{"arch": "fnet", "model": "image classifier", "dataset": "drawn branching plants", "train_examples": 145000, "image_size": 32, "crop_scale_min": 0.8, "horizontal_flip": false, "color_jitter": 0.1, "targets": ["habit"], "num_classes": 6, "norm": "layernorm", "norm_position": "pre", "hidden_act": "gelu_tanh", "parallel_block": false, "inner_norm": false, "moe": "top_k", "drop_path": 0.1, "num_experts": 64, "moe_every": 1, "expert_mlp_ratio": 0.25, "experts_per_token": 2, "shared_expert": true, "patch_size": [4, 4], "conv_stem": true, "layers": 10, "width": 192, "positions": "learned", "label_smoothing": 0.2, "loss": "cross_entropy", "residual_init": "scaled_by_depth", "optimizer": "soap", "beta2": 0.99, "learning_rate": 0.0027, "beta1": 0.9, "shampoo_beta": 0.99, "eps": 1e-08, "precondition_frequency": 32, "max_precond_dim": 512, "one_sided": false, "adamw_lr_other_params": 0.0022, "max_steps": 7100, "batch_size": 512, "epochs": 25.1, "lr_schedule": "cosine", "final_lr_fraction": 0, "warmup_steps": 350, "weight_decay": 0.1, "adamw_weight_decay_other_params": 0.05}
Rows from block 7 of a small image classifier, named by matrix and row number. Rows with one number within an expert belong to one neuron, the router's apart. Each number is 200 + 30 x the weight over its row's rms, rounded and kept within 0 to 999. All counts start at 0.
After each expert's rows are labels from the 100 images, of 14848, where the router gives the expert most weight on average: "colour at peak" is the nearest of a few named colours to the mean colour under the peak; "top examples" is what is common among them. Only what is clearly more common there than usual is listed. The data: drawn branching plants. In brackets: how many of the 100.
# router: router (model.blocks.7.mlp.router.weight, 64x192, trained with AdamW), inputs 0-95
# up: expert up (model.blocks.7.mlp.up, 64x48x192), inputs 0-95
# down: expert down (model.blocks.7.mlp.down, 64x192x48, transposed), outputs 0-95

# expert 47
router.47,166,224,191,228,227,213,238,226,229,182,215,126,206,184,222,219,199,184,149,248,124,210,205,218,191,202,189,232,229,159,228,190,213,174,191,172,232,163,139,217,238,225,203,166,162,189,232,225,169,193,171,187,166,183,233,150,157,185,219,256,186,216,178,235,186,176,211,206,202,186,173,211,183,186,173,193,172,240,207,173,216,251,182,200,178,162,215,257,211,216,242,227,188,166,192,212
up.0,193,223,196,179,223,166,219,235,168,135,202,198,257,216,176,175,216,162,205,156,195,211,169,160,248,187,176,243,195,173,208,218,214,197,192,226,147,201,178,192,166,178,170,144,172,183,154,189,226,219,243,205,198,217,208,164,226,206,195,206,192,170,201,156,214,297,192,195,158,199,200,210,192,208,210,213,244,146,174,177,230,188,226,215,230,233,169,207,133,189,190,182,194,181,220,206
down.0,181,262,202,214,195,183,219,167,218,232,246,180,296,197,202,167,254,224,156,217,209,185,179,230,154,193,283,206,190,172,188,250,211,187,213,169,209,195,223,219,206,234,256,234,206,200,232,207,136,205,196,193,197,155,244,127,205,196,214,229,200,202,152,227,210,195,228,247,232,184,220,224,228,203,197,226,199,162,174,197,181,265,193,197,209,151,191,210,183,186,159,162,240,215,226,187
colour at peak: cyan (29)
top examples: spreading (82)

# expert 45
router.45,165,229,187,203,229,228,221,200,227,232,220,173,177,192,214,192,230,168,219,187,171,230,191,193,175,208,230,197,236,196,154,210,243,201,161,248,164,181,244,193,235,178,240,245,169,230,184,188,219,212,127,213,213,152,248,194,191,247,237,229,212,184,198,249,222,204,168,213,169,201,155,191,170,234,204,187,224,217,160,240,224,236,244,215,147,187,173,149,202,230,234,161,232,137,229,191
up.7,169,209,205,228,226,198,200,190,194,187,257,174,163,179,142,187,265,165,218,184,192,205,157,191,247,182,239,212,164,179,201,198,153,233,169,245,231,152,183,216,203,249,201,183,192,166,211,189,182,216,187,257,208,199,258,229,231,180,177,272,176,232,187,208,208,173,177,185,203,242,209,237,187,219,203,186,199,214,213,181,210,235,185,240,206,172,203,182,212,187,164,157,220,114,189,223
down.7,222,181,225,180,137,225,197,187,162,160,202,160,187,233,151,188,187,249,241,220,179,220,216,196,197,194,207,215,213,215,223,206,225,219,185,170,230,183,225,201,201,184,191,241,181,201,192,162,198,147,208,186,242,215,156,185,217,199,206,179,192,253,232,203,199,234,199,216,251,224,213,212,215,228,204,166,219,227,218,173,239,271,153,164,269,185,177,212,211,226,203,225,150,166,237,259
colour at peak: cyan (38)
top examples: three-way forks (93); leaning right (72)

# expert 28
router.28,222,151,259,169,242,243,212,186,221,194,239,232,263,150,178,187,184,189,177,165,215,263,173,212,206,217,191,202,249,194,197,249,217,176,225,206,237,179,252,249,163,216,232,231,234,210,223,180,221,195,176,230,246,229,191,172,214,189,223,180,154,177,220,221,213,255,203,222,266,180,209,165,222,228,223,172,252,179,166,238,226,214,224,208,217,205,231,157,189,218,207,189,136,204,159,146
up.0,244,225,201,213,218,189,162,203,239,233,155,208,171,216,220,196,120,201,204,206,223,174,157,249,157,199,143,169,200,229,145,156,212,161,223,182,175,182,190,190,187,187,167,147,269,226,154,209,191,188,231,198,190,203,188,237,175,183,213,151,202,207,194,165,225,201,195,190,152,260,210,172,163,226,210,195,215,211,180,184,154,250,105,235,168,228,211,188,213,130,200,226,253,208,178,219
down.0,203,222,134,181,210,169,194,160,236,226,265,181,206,217,243,190,239,215,195,193,192,215,163,195,207,191,160,198,194,200,157,210,207,157,207,192,193,236,226,154,224,165,171,214,211,177,223,180,171,221,174,126,240,150,233,185,229,251,178,232,233,176,198,204,212,216,244,175,155,241,199,197,172,185,146,221,113,183,177,174,107,182,199,236,152,222,145,199,231,194,186,172,193,205,147,257
colour at peak: brown (50)
top examples: leaning left (100)

# expert 52
router.52,225,187,143,189,160,219,208,226,139,183,173,192,160,165,249,166,234,171,164,179,214,200,186,162,227,221,198,247,201,158,217,161,177,203,173,188,160,180,186,197,211,197,195,168,210,192,151,232,141,273,231,182,224,247,184,259,179,245,232,194,220,205,225,189,220,175,213,252,188,226,188,262,223,201,201,185,196,193,184,224,155,199,179,189,187,204,211,222,196,219,127,173,251,202,213,144
up.0,200,221,201,155,167,234,223,198,178,167,223,220,200,218,195,234,232,192,230,180,224,186,210,286,172,257,234,218,214,188,211,202,196,216,213,209,242,206,205,175,187,164,151,206,197,240,198,189,148,237,156,187,209,260,212,178,185,240,190,184,171,196,237,169,172,176,156,189,187,204,202,264,181,195,191,244,190,206,266,204,142,204,193,226,173,164,180,177,222,131,166,217,167,281,211,187
down.0,148,253,164,144,265,235,191,190,195,221,188,233,175,245,244,146,178,186,219,262,180,183,228,146,204,222,184,205,192,208,191,219,193,183,161,207,135,190,224,170,202,191,203,213,195,208,191,237,156,143,203,215,200,173,231,246,162,171,191,175,207,203,171,208,212,195,229,181,233,153,257,160,218,180,240,226,198,179,177,207,198,178,254,148,210,186,191,218,187,198,215,184,272,158,236,177
colour at peak: cyan (49)
top examples: spreading (98); two-way forks (91)

# expert 61
router.61,189,219,208,132,201,166,215,238,162,235,187,171,217,201,205,213,214,256,180,156,221,168,177,224,239,232,238,193,187,170,241,193,174,182,186,180,201,232,173,252,198,173,266,217,181,181,195,211,186,240,188,190,244,229,241,227,177,208,182,252,206,175,196,238,219,229,227,232,157,171,202,266,233,204,181,197,173,189,183,245,185,223,220,187,208,181,221,218,198,205,216,238,187,231,200,244
up.0,226,222,233,186,202,191,211,205,218,163,208,163,139,152,205,194,230,171,202,188,218,189,208,270,221,231,219,203,190,188,211,163,192,238,155,239,218,180,161,149,179,224,194,200,204,221,208,191,234,145,263,190,174,266,193,219,233,210,229,202,199,181,206,201,164,190,190,157,141,196,204,143,202,204,195,154,224,231,244,220,237,267,194,179,195,281,216,216,199,191,205,231,209,191,297,204
down.0,255,219,233,211,148,197,184,204,231,164,253,232,188,199,224,219,183,219,95,195,244,186,146,191,179,190,228,212,201,194,176,226,211,196,241,232,235,245,137,187,139,192,215,159,190,188,211,190,230,176,239,181,228,251,170,236,183,149,145,188,195,209,200,189,169,214,201,254,163,184,215,213,191,209,232,235,205,221,181,232,194,180,219,246,196,220,210,210,210,195,202,224,163,230,185,194
colour at peak: brown (54)
top examples: three-way forks (95); spreading (93); night (53)

# expert 15
router.15,237,238,170,173,179,203,128,210,180,136,162,233,231,236,196,197,247,249,204,178,202,191,227,173,168,211,213,196,232,205,134,201,223,213,180,186,235,205,211,202,176,234,234,160,197,187,202,229,197,208,160,239,212,235,196,219,167,230,190,160,188,216,216,169,178,179,228,180,162,158,193,188,208,228,160,178,179,224,184,198,183,229,182,214,217,253,180,203,197,197,186,247,148,208,244,228
up.0,214,198,216,167,217,247,208,138,170,228,219,203,173,188,170,209,142,143,222,177,206,174,276,217,129,179,241,176,209,165,157,158,195,230,181,215,165,192,203,198,222,162,204,182,228,140,172,224,171,236,207,193,234,211,194,199,212,230,230,209,190,196,229,217,192,188,208,199,244,211,195,164,200,209,214,168,179,233,268,210,169,170,248,207,244,210,177,190,181,224,198,259,195,223,190,245
down.0,152,195,175,195,161,193,197,250,213,230,174,190,207,180,215,191,192,235,204,185,234,214,178,215,232,222,151,199,188,168,235,198,228,159,217,134,248,230,219,258,150,223,237,222,181,212,225,227,194,276,205,181,116,161,183,217,216,136,209,258,229,196,217,212,170,227,153,207,211,209,228,238,173,216,177,188,158,211,249,172,215,194,146,205,220,209,152,233,194,198,220,232,223,160,224,190
colour at peak: grey (66)
top examples: drooping (49)

# expert 36
router.36,215,249,245,150,228,184,194,169,194,201,201,272,150,242,221,218,188,190,227,187,259,190,260,200,164,169,207,154,167,239,250,261,151,187,196,196,158,234,179,177,181,188,231,178,230,224,257,178,217,178,212,168,207,212,182,243,149,223,132,239,191,215,214,195,136,210,207,210,205,189,182,250,164,185,174,172,199,226,188,204,170,255,180,197,211,211,176,242,206,193,161,182,236,184,144,213
up.0,233,211,178,216,242,120,146,198,175,215,173,240,186,190,149,279,186,175,153,237,195,289,219,223,156,180,199,215,151,239,176,218,239,203,204,184,167,191,165,245,160,202,186,255,163,227,197,220,215,184,168,217,233,291,184,175,269,200,172,240,225,194,202,199,212,160,238,191,192,187,208,209,179,228,239,189,200,234,176,197,246,190,182,205,240,183,184,260,193,195,198,246,234,229,157,187
down.0,190,191,206,217,161,191,245,255,206,208,209,182,197,184,199,181,225,220,235,165,232,177,223,191,195,194,191,187,195,205,238,194,210,238,181,219,233,184,236,207,260,148,299,159,184,247,197,229,156,216,183,193,179,230,186,201,193,185,194,238,175,157,205,185,161,175,187,190,210,210,197,208,142,142,164,214,177,217,258,238,174,217,272,195,198,203,233,191,255,207,184,198,208,145,177,185
colour at peak: cyan (38)
top examples: two-way forks (87); narrow (39)

# expert 10
router.10,190,213,179,187,167,186,217,236,200,198,214,194,208,268,246,264,195,207,148,134,214,150,229,201,212,233,181,174,211,172,207,200,221,160,190,142,188,235,264,233,202,202,207,178,196,221,216,160,228,251,211,158,253,192,224,175,218,213,203,202,183,191,183,226,241,151,193,176,209,191,195,220,230,190,186,187,159,207,190,185,205,178,142,206,172,139,202,201,163,166,162,189,200,184,224,253
up.0,225,245,152,205,137,233,186,239,185,222,179,213,235,242,203,210,204,208,176,180,210,204,199,164,239,227,212,220,194,196,191,172,198,177,144,196,259,225,186,187,233,171,237,219,214,199,191,180,143,188,151,164,211,235,173,184,230,218,196,204,113,224,239,192,192,185,172,270,224,159,217,194,195,197,211,211,229,234,185,218,192,173,220,195,218,174,238,208,158,253,154,160,215,206,175,219
down.0,272,230,257,196,228,220,196,252,246,233,245,198,180,156,216,187,201,205,229,225,202,174,174,215,163,178,131,121,216,208,185,170,208,174,212,213,194,229,231,212,199,196,204,177,174,239,209,208,233,234,226,206,181,143,202,158,187,147,168,182,253,229,168,195,212,177,175,218,136,261,149,174,194,171,198,188,240,182,239,203,184,209,190,185,181,182,139,201,232,180,220,249,176,174,171,179
colour at peak: white (36)
top examples: narrow (99); two-way forks (72)

# expert 26
router.26,186,206,171,208,261,191,169,205,167,236,226,213,204,195,191,185,190,221,248,195,211,255,193,184,161,164,175,196,153,159,205,208,221,267,219,235,177,211,145,189,184,143,195,220,194,186,186,227,188,172,201,227,162,197,149,186,196,242,148,212,249,159,201,202,204,194,157,189,193,285,174,211,194,227,224,159,177,258,197,204,169,224,214,215,230,188,202,202,206,263,152,179,190,221,170,206
up.0,163,184,206,217,179,204,165,169,176,216,176,229,198,212,210,165,204,160,244,210,173,214,177,149,166,220,132,188,203,210,216,172,253,206,239,213,238,199,210,198,199,208,131,152,153,210,209,192,215,200,145,155,189,252,177,187,213,152,226,193,212,168,160,253,210,184,214,185,176,182,166,219,198,219,181,158,215,152,194,158,253,232,264,189,213,199,171,211,192,172,174,201,220,217,261,202
down.0,217,173,216,216,218,177,207,242,245,140,193,226,248,236,186,209,163,266,155,148,204,191,198,197,187,196,174,199,163,175,219,188,217,201,178,218,168,201,182,212,193,215,185,158,184,206,203,226,179,240,223,170,192,162,173,226,217,170,253,174,207,242,221,213,193,185,206,259,264,205,233,181,260,205,209,236,228,198,145,157,174,168,193,177,227,221,226,236,195,234,222,202,209,221,184,244
colour at peak: white (35)
top examples: spreading (99); three-way forks (88)

# expert 5
router.5,197,197,227,227,211,232,259,213,181,216,195,230,259,187,241,191,227,180,231,221,197,206,199,226,176,194,153,178,200,215,174,133,150,182,243,252,195,205,182,189,238,175,205,182,238,225,152,125,175,183,238,218,212,199,215,194,207,169,184,122,216,197,208,162,159,219,240,219,196,183,148,205,218,215,231,195,230,174,220,255,226,165,211,205,238,154,239,155,182,233,241,175,151,209,234,185
up.0,245,228,139,209,228,225,166,221,193,201,191,239,159,225,206,215,225,166,163,155,179,158,191,200,205,199,247,169,176,264,182,173,213,214,209,159,220,206,177,123,255,163,195,237,249,203,237,246,211,195,209,206,184,192,222,156,181,192,202,186,202,174,214,222,250,186,183,177,159,132,200,156,204,234,230,177,193,202,228,206,227,164,215,227,203,186,231,225,149,210,181,198,206,232,172,193
down.0,137,212,205,256,190,182,205,204,191,245,180,219,207,163,171,129,248,217,188,185,215,205,209,219,111,206,264,188,181,162,172,196,188,220,142,232,214,232,118,184,207,194,189,202,200,214,179,206,179,158,195,195,221,218,191,203,133,244,202,225,182,233,149,196,156,207,229,179,197,157,177,211,152,223,171,174,215,158,211,208,194,208,166,185,218,218,161,190,229,211,216,224,201,193,156,263
colour at peak: cyan (40)
top examples: leaning left (100)

# expert 37
router.37,236,148,179,178,193,205,196,211,221,184,183,214,216,205,213,230,250,221,229,231,246,203,205,205,216,214,191,247,252,245,251,139,175,125,200,193,174,181,229,256,154,249,222,204,206,177,180,174,248,220,174,250,192,201,222,180,251,223,215,188,194,215,263,174,229,218,192,191,186,183,216,215,194,201,167,232,242,204,136,218,173,190,174,118,208,225,192,235,178,223,206,196,238,158,216,163
up.0,260,202,216,181,191,145,201,169,215,167,148,175,210,180,227,197,186,202,198,240,193,200,211,210,167,193,202,178,148,208,185,163,170,242,212,244,203,180,179,223,186,214,231,169,211,184,213,194,226,189,144,207,183,217,152,204,210,202,209,218,210,167,194,167,191,282,170,228,162,165,210,198,212,258,160,233,114,243,180,183,160,208,222,195,284,249,195,257,228,202,212,244,243,199,193,240
down.0,161,217,165,239,198,234,198,149,213,238,209,219,171,202,213,237,124,198,181,200,180,211,173,180,212,182,168,194,189,214,178,246,188,184,222,194,127,219,207,221,228,163,175,213,166,229,212,240,210,219,207,213,186,147,218,200,143,194,201,160,209,153,198,204,212,200,233,193,219,249,216,217,227,212,159,238,222,212,219,215,173,259,189,234,193,169,188,251,205,198,196,199,163,183,197,154
colour at peak: grey (79)
top examples: drooping (56)

# expert 60
router.60,185,223,214,216,235,186,204,189,171,176,196,186,206,192,148,202,192,204,227,222,152,174,192,155,187,226,236,210,177,228,161,234,205,243,145,184,250,189,267,214,194,221,241,246,238,154,169,172,213,240,185,171,196,191,196,178,176,147,209,232,166,234,254,171,174,184,226,194,180,237,154,224,202,169,191,169,160,207,197,188,174,151,198,199,180,174,148,198,227,251,147,235,231,271,238,247
up.0,198,240,199,241,196,249,109,229,175,205,192,200,177,167,221,210,187,257,168,199,197,229,174,226,194,177,173,184,242,146,195,247,204,206,145,201,248,203,203,241,203,210,215,217,178,241,208,164,188,225,141,221,147,192,135,189,175,225,198,225,195,207,184,159,240,160,228,236,209,166,206,207,210,210,249,211,167,208,210,223,203,209,212,194,234,216,197,190,204,202,227,221,234,182,194,225
down.0,216,218,205,161,274,199,230,191,227,222,171,196,190,205,228,165,169,186,224,200,239,185,258,187,195,262,190,225,186,238,195,187,237,143,187,257,183,194,162,182,168,184,172,193,175,212,195,190,205,201,203,172,208,261,209,212,196,205,201,156,180,205,215,209,155,179,153,181,165,168,140,210,167,242,186,145,219,164,224,240,210,207,225,226,239,187,236,225,227,203,195,155,189,203,181,214
colour at peak: cyan (32)
top examples: leaning left (89); two-way forks (71)

# expert 20
router.20,171,220,214,206,225,208,201,226,236,197,216,189,160,240,183,238,150,205,148,244,239,187,216,178,228,164,174,218,211,223,223,173,184,188,213,220,169,160,168,207,222,243,165,177,147,183,204,195,176,217,200,151,250,169,158,191,198,197,209,187,178,204,175,175,186,181,154,145,195,232,193,196,234,185,156,157,220,252,178,243,242,185,241,195,124,173,224,180,210,194,179,180,189,176,166,173
up.0,266,217,233,222,185,236,225,154,191,182,204,140,202,192,150,204,229,180,179,139,147,143,220,182,231,188,219,209,242,258,176,252,242,267,183,183,177,215,199,223,203,206,217,245,222,175,242,217,211,118,198,213,217,176,200,216,229,232,207,184,213,216,194,182,183,138,178,200,195,154,234,181,201,210,198,182,261,199,202,210,224,170,238,190,235,243,189,197,197,218,217,156,252,198,149,144
down.0,175,237,219,200,199,189,191,205,189,192,199,217,182,201,263,178,228,225,213,241,205,169,193,182,181,232,167,147,181,242,172,166,203,195,161,191,165,277,216,234,215,176,258,170,194,219,160,183,190,247,238,247,248,168,212,258,166,216,163,170,263,223,159,208,135,198,175,160,163,215,193,190,195,257,247,234,193,196,219,194,298,171,229,175,186,199,204,225,113,148,193,209,196,182,198,240
colour at peak: brown (57)
top examples: night (59); leaning left (45)

# expert 18
router.18,216,155,199,167,236,228,239,176,227,156,221,172,208,201,226,166,176,220,252,154,198,211,223,241,224,243,231,175,164,224,165,237,216,190,198,243,199,99,232,201,176,165,159,219,210,197,218,224,151,176,190,217,222,204,198,201,216,166,178,233,193,198,193,244,203,213,175,245,230,173,225,221,237,218,201,254,197,204,216,258,232,243,188,208,198,228,188,181,229,196,201,223,162,194,216,190
up.7,177,216,185,238,198,242,192,190,164,221,239,186,222,179,242,188,214,240,204,194,213,203,182,236,230,196,200,168,210,174,190,144,202,242,196,255,169,218,201,179,220,237,157,231,134,246,215,187,181,178,217,227,178,154,181,211,180,221,160,188,217,208,189,161,184,229,205,183,208,183,273,215,212,211,186,237,214,239,199,190,202,200,158,258,209,207,255,214,224,235,258,209,184,206,189,146
down.7,238,181,225,192,190,242,154,177,239,184,229,201,194,203,186,173,181,184,261,263,193,237,157,187,218,196,170,233,240,210,177,205,194,195,155,149,159,207,154,241,186,204,205,206,227,157,190,217,188,235,202,229,223,183,206,193,175,199,200,187,173,186,207,213,187,253,288,175,200,220,186,227,208,242,269,241,210,177,165,164,237,241,211,169,206,199,193,177,194,243,109,226,234,213,234,236
colour at peak: black (33)
top examples: leaning right (79)

# expert 55
router.55,201,244,226,248,199,244,215,208,169,199,154,228,124,149,184,273,220,175,175,184,194,176,178,148,175,172,162,225,243,156,177,150,165,186,185,170,195,241,190,195,150,217,222,204,243,186,193,183,210,203,178,179,186,177,241,207,217,180,189,149,213,208,219,160,200,222,194,182,197,238,210,154,257,196,222,183,179,157,198,197,212,145,194,157,184,186,189,190,127,202,193,166,231,207,181,197
up.0,202,254,206,185,236,237,149,170,192,210,258,201,188,209,181,147,177,164,238,181,184,205,250,171,219,183,165,216,156,189,227,215,225,191,178,187,220,175,217,215,158,168,188,202,209,200,188,209,198,195,216,216,202,258,209,190,173,141,205,220,241,241,207,199,236,165,202,201,214,201,204,175,192,188,177,160,191,239,229,172,184,230,222,185,154,223,155,267,215,231,221,200,244,240,195,231
down.0,207,111,170,221,160,181,192,228,191,174,171,211,225,187,173,230,228,220,181,220,162,223,132,238,246,221,249,188,188,214,227,185,233,194,276,220,177,228,172,217,225,259,196,221,164,236,213,220,205,197,178,192,206,202,236,202,251,226,190,181,181,209,202,220,174,199,236,163,210,229,193,226,196,253,187,232,250,170,152,214,223,193,221,206,206,161,194,176,200,185,202,179,164,199,232,191
colour at peak: cyan (33)
top examples: leaning left (96); two-way forks (71)

# expert 6
router.6,160,199,192,245,179,260,255,160,172,206,187,158,238,211,197,251,242,178,205,213,161,220,236,178,257,182,215,184,244,189,187,143,167,177,213,220,176,200,246,193,218,197,169,200,235,176,222,124,199,189,208,253,166,132,174,248,174,174,214,234,168,210,236,202,203,170,231,177,224,225,120,177,187,176,234,170,213,123,181,200,187,222,146,271,224,169,157,212,191,190,211,176,183,238,244,183
up.0,237,212,190,226,213,179,179,162,190,189,209,212,206,179,199,204,200,210,188,155,216,239,180,198,163,172,205,205,213,230,190,242,187,136,187,215,217,272,185,201,191,230,217,201,205,173,218,229,155,196,323,232,179,199,234,130,174,180,250,207,201,158,183,190,195,223,156,203,223,213,163,210,217,214,188,192,251,227,192,199,209,226,127,227,167,187,213,240,219,200,209,225,178,172,128,210
down.0,249,200,144,200,240,208,218,187,196,264,243,215,148,205,171,233,189,221,203,143,171,223,237,126,217,172,177,195,163,146,186,178,224,194,208,188,230,176,221,147,190,263,196,215,247,257,182,208,194,206,166,212,187,157,249,147,223,150,217,199,194,176,211,152,196,212,208,161,209,161,191,204,200,216,231,152,202,180,178,175,165,142,241,154,198,196,210,154,206,215,184,162,216,199,196,183
colour at peak: cyan (39)
top examples: wide (100); three-way forks (87)